From a checkpoint of a small contrastive image-text model: trained on flat shapes of many kinds, plain or patterned, on busy backdrops.
Rows from block 8 of the image encoder, named by matrix and row number. Rows with one number belong to one neuron. Each number is 500 + 40 x the weight over its row's rms, rounded and kept within 0 to 999. All counts start at 0. Numbers have three digits each. After the name is the row's rms in percent of the matrix's.
# gate: MLP gate (encoder.blocks.8.mlp.gate.weight, 1280x320), inputs 0-159
# fc1: MLP up (encoder.blocks.8.mlp.fc1.weight, 1280x320), inputs 0-159
# fc2: MLP down (encoder.blocks.8.mlp.fc2.weight, 320x1280, transposed), outputs 0-159
gate.299 097:544506543540438500501483515495484498517514478457418501540473508445571522521547572484407504581507431588543478476537518475580547469509499535460449493556554465530533558576509511525532442618450462523505471524522541539514519490421486437526518515467489439550513516543449494496456443474459479526480611506515441518458535499410484541545478583505487440564511515497462492560490573496472549492518534474453510506485479573499511458483470517511555514515465453454522523519506504521447561474528547
fc1.299 101:463486482541462524427510571507482509546490477505463506500543517483532480528508440475576515504495479524520499570432482481478504514546480470517468481514522544533474463494485518499503506489552502500442530459556370527539550498511595526396495470546464477399513497479482528523495533519452557396468543593458540446467487435468516544470514404534439445533482491497511401484462483476544470479559450516532524480483456501576546472504506472585439517512468467430490489484605491492447506512491467
fc2.299 108:526535432471444428499493574450471430568492523435477500458486475494531548552458475515586531538513522534514464457521486525526496492465468520555505477532479488470471519530523461507550588529401474587597470528508503445557542489494515479490451448497410492546486455490509516522501578471513535486458535524572501520540519492506492502504400535494542481571492507503510532508522488422528535475483476494548503510531530497441526533517462499527513521429465513475513539489490525441480533525522529
gate.300 096:505569451524488467484470477503526483413452530490477529553545545496579436443503486553532491457442447546509547562436465499494522565517535446526412538549549468526554454553449524476467422442521524527529490493458477478500490514484517532551493407485488635516459456512520519451506513520479614467563500549576520520485527388548519492528512527583428510493505506501472524521527439508520400465557566464479488450401477481493469472510498490490507512489501547557429585478534503466528512426526544
fc1.300 104:452495485447476458524525576484541544512560478522511408479544525528553467448580490461550553398514448583452467590471522472470508528503594504508548512525461525472574403508526505408472479455514475570511472466527471464469480485431490502554501494487474419524461458577504446487505491466488496538476480515447547528524489509491506527508561452570509485471536494476515455548515433456499462475581497435610495424524464425519444485456594483527480441544470440463506548453496579572571483535470531
fc2.300 096:483525525497482479435446427467476515451568463537541544528477468495552551525463511456565497559462509502524521482478483533535530553464429439567451501470470485539480466547469525495578457599516511624528499480482477566523523486565457572511549573525500506498541469523438463524473539503486514411569474606454519477486522558496509548502505516465533443494485499510514512493522441477458524476470493473471501491493440480556493534515486490456450480422535523431440436500484538551531549526465506
gate.301 103:547504490523533536463501508498538444502452534478539495533511514506508570487452522492462566436502484539479493495513547457533489516571461509531509540482513553412520465530500535510486571491531467492448475552589522391515481460476470465531517478557538527469500469508555570537530615534442503560441577474476578514534543519561494486484442485491528520505534504490478499506441539479553405446552556458488467537488445431580553508526485515515500559502461466426565477556528523492473495471532519
fc1.301 104:514496449453488507531525423454511543492534466481453504507471499520530485487443454515570484514510478533452520582549525558539557513509419459448466453542511441462532487473543487547465480589530562482526503449421501480475538568483509522474602461478473522481482566564526584560441465437546530493505503484489528538538574512486512513447444519454449537467527460498524468496477450474573458498510510412598497494472510530454486495494552517532513548432470552564526531530479503465574449560521461
fc2.301 100:480520548505463556541496456487491542548504432499437517524475464527494564492540561439537467454524535535446543432455511575439486495519539513427585463554456463464524497523468498502525491554454528538462541523546579515468511541461478432519535487576524533431552481432494579510511466461474550470511539541480530518512539462530552494503532538518478510466552515537450563492539570424439482559534494604501512540513441437550543565478571521492553497530479419505532488509473409525533487437502507
gate.302 095:492478488504486530453470470476513445529485511482518502540523421545533480506473411500515529473443480476458508622532533491478523551451606456508423574487547424530506527467516389466429570552408451553497453492443467521483555517526510427504539507545483572510523493476566510563497537559532489507485458508495511510478531469454525485445469433527507471502492517475494529539431567494428550512554518541522474493442432521508526494515517527548541490515520454498526475492554454397525533549542525
fc1.302 095:497516422527491549453474475490554510479474502530471450505484555522461497513456528569536475450509554514577451503489458475518558547504507498550494470500444546553483463479483588555508480521506474460529517534530506559411511522533506438505573532500523565443455538480444364547514496459544555454519503542530546485518513420450545476542453519388512521481451568454425407568426455413516502525542493413509506470523433484529467510481431503514464531549489528514525448475523460439483475491385506
fc2.302 098:518446562504451529491475553482567539527442437509488456426515542458588442501467571506520474489501468591467499500471482554527557542468458499497494503524549472519552505565560494497437546437567434556460531480545469412491487546398430536520471555497477537493463505490501501536514549509502521457478492499485599527504536479464413486479550489563543536439502519503473483447461511509443523510550492465390520423526478540474474590450520495430475500560448523568505596513508508440523508526533497
gate.303 101:462482452516489514540487539483519565482526488492584560479554536546471440491519482503488515464516460535466499487528502516554471480571577475486512523520614464539479490523492429477478560501466463513465438471497515454497519591562544519502540564457502517544501530508541563486578493472479454481509471547528542488451439439510440539431557549506486499505493488530488553400450489500528528524515532540514574541509473547438506453427500488514453479514502524522469455533414507419474501436472446
fc1.303 100:523516462551545487436562556463504499445531515473520487438518578576563545549520551491548494423514565517509489450512494528469554454521590440500480515582488480536575521442453535381529521490568485461558566478509524476489482494551524498511554447573498470522437465467507512456483503481571528484556484537574494515512549444524454528516536504523509535490483540441523551459439423485510501490470506495593463532536472518571562530488475492515569457513510535506481470512465531502498381521514487
fc2.303 100:413474549500410482496495563533517552457459589507523440513509538590514448498527473474473474431496470493498517550477499519534512442563547551550529477465499482476569438504440533536530527471444476506476522509476526514536454432521467480534502497534516502519437529523540499526519587605473487419570464529506478484495500491478528644456538561536455518551560573445486494445489524541500470456386516495476531528512452500489473531542477475473496476460465544523580465491475422466537515512430528
gate.304 102:501454503502523483423552504510506537560477475600525540458476462481525550466480469542514506530469512442519489438556521492491479580515481493523566498448475542536484543502478453528533511511531524422454447491509540440562535510486520477498460482416519459512513533483576437478503498574499467524490506486482527428490494423491477503498470548554528461473486469500512531469508467477537429584500547524484540550502538477503513487522445500523574517545645518599514516483599532506484521504513505
fc1.304 103:514403562475465480564472543483464501499468555424528509512510444511482562467534506569540498526509493510465452532504529558403502469551468526477510512496444615490500464485474476457520560523476503547517499476515483564536456504455515437459551484442514516515499477493453439471548454491520477523535545454529526556508485524496512443492516515578486457517453524523459466559463518451529424469429579500520538428460480521514555506599478543525442467557509545496559475601514487484518461520583493
fc2.304 104:505497431496461451514489517577553462461443570510443464516460415541552529513477481527521530506489472487472431483504557481481470493486494451464526470507491464476457497479413554525493535486485544522421471485507481542466456535476531512397537525439454477486478588468521484457444402455460536523485491492534446466535459499528536521511513449548509494512477487438472511407514492572485574563476509567501505518409610448540460491521533498535505556442503468445467483510517531533555519451485473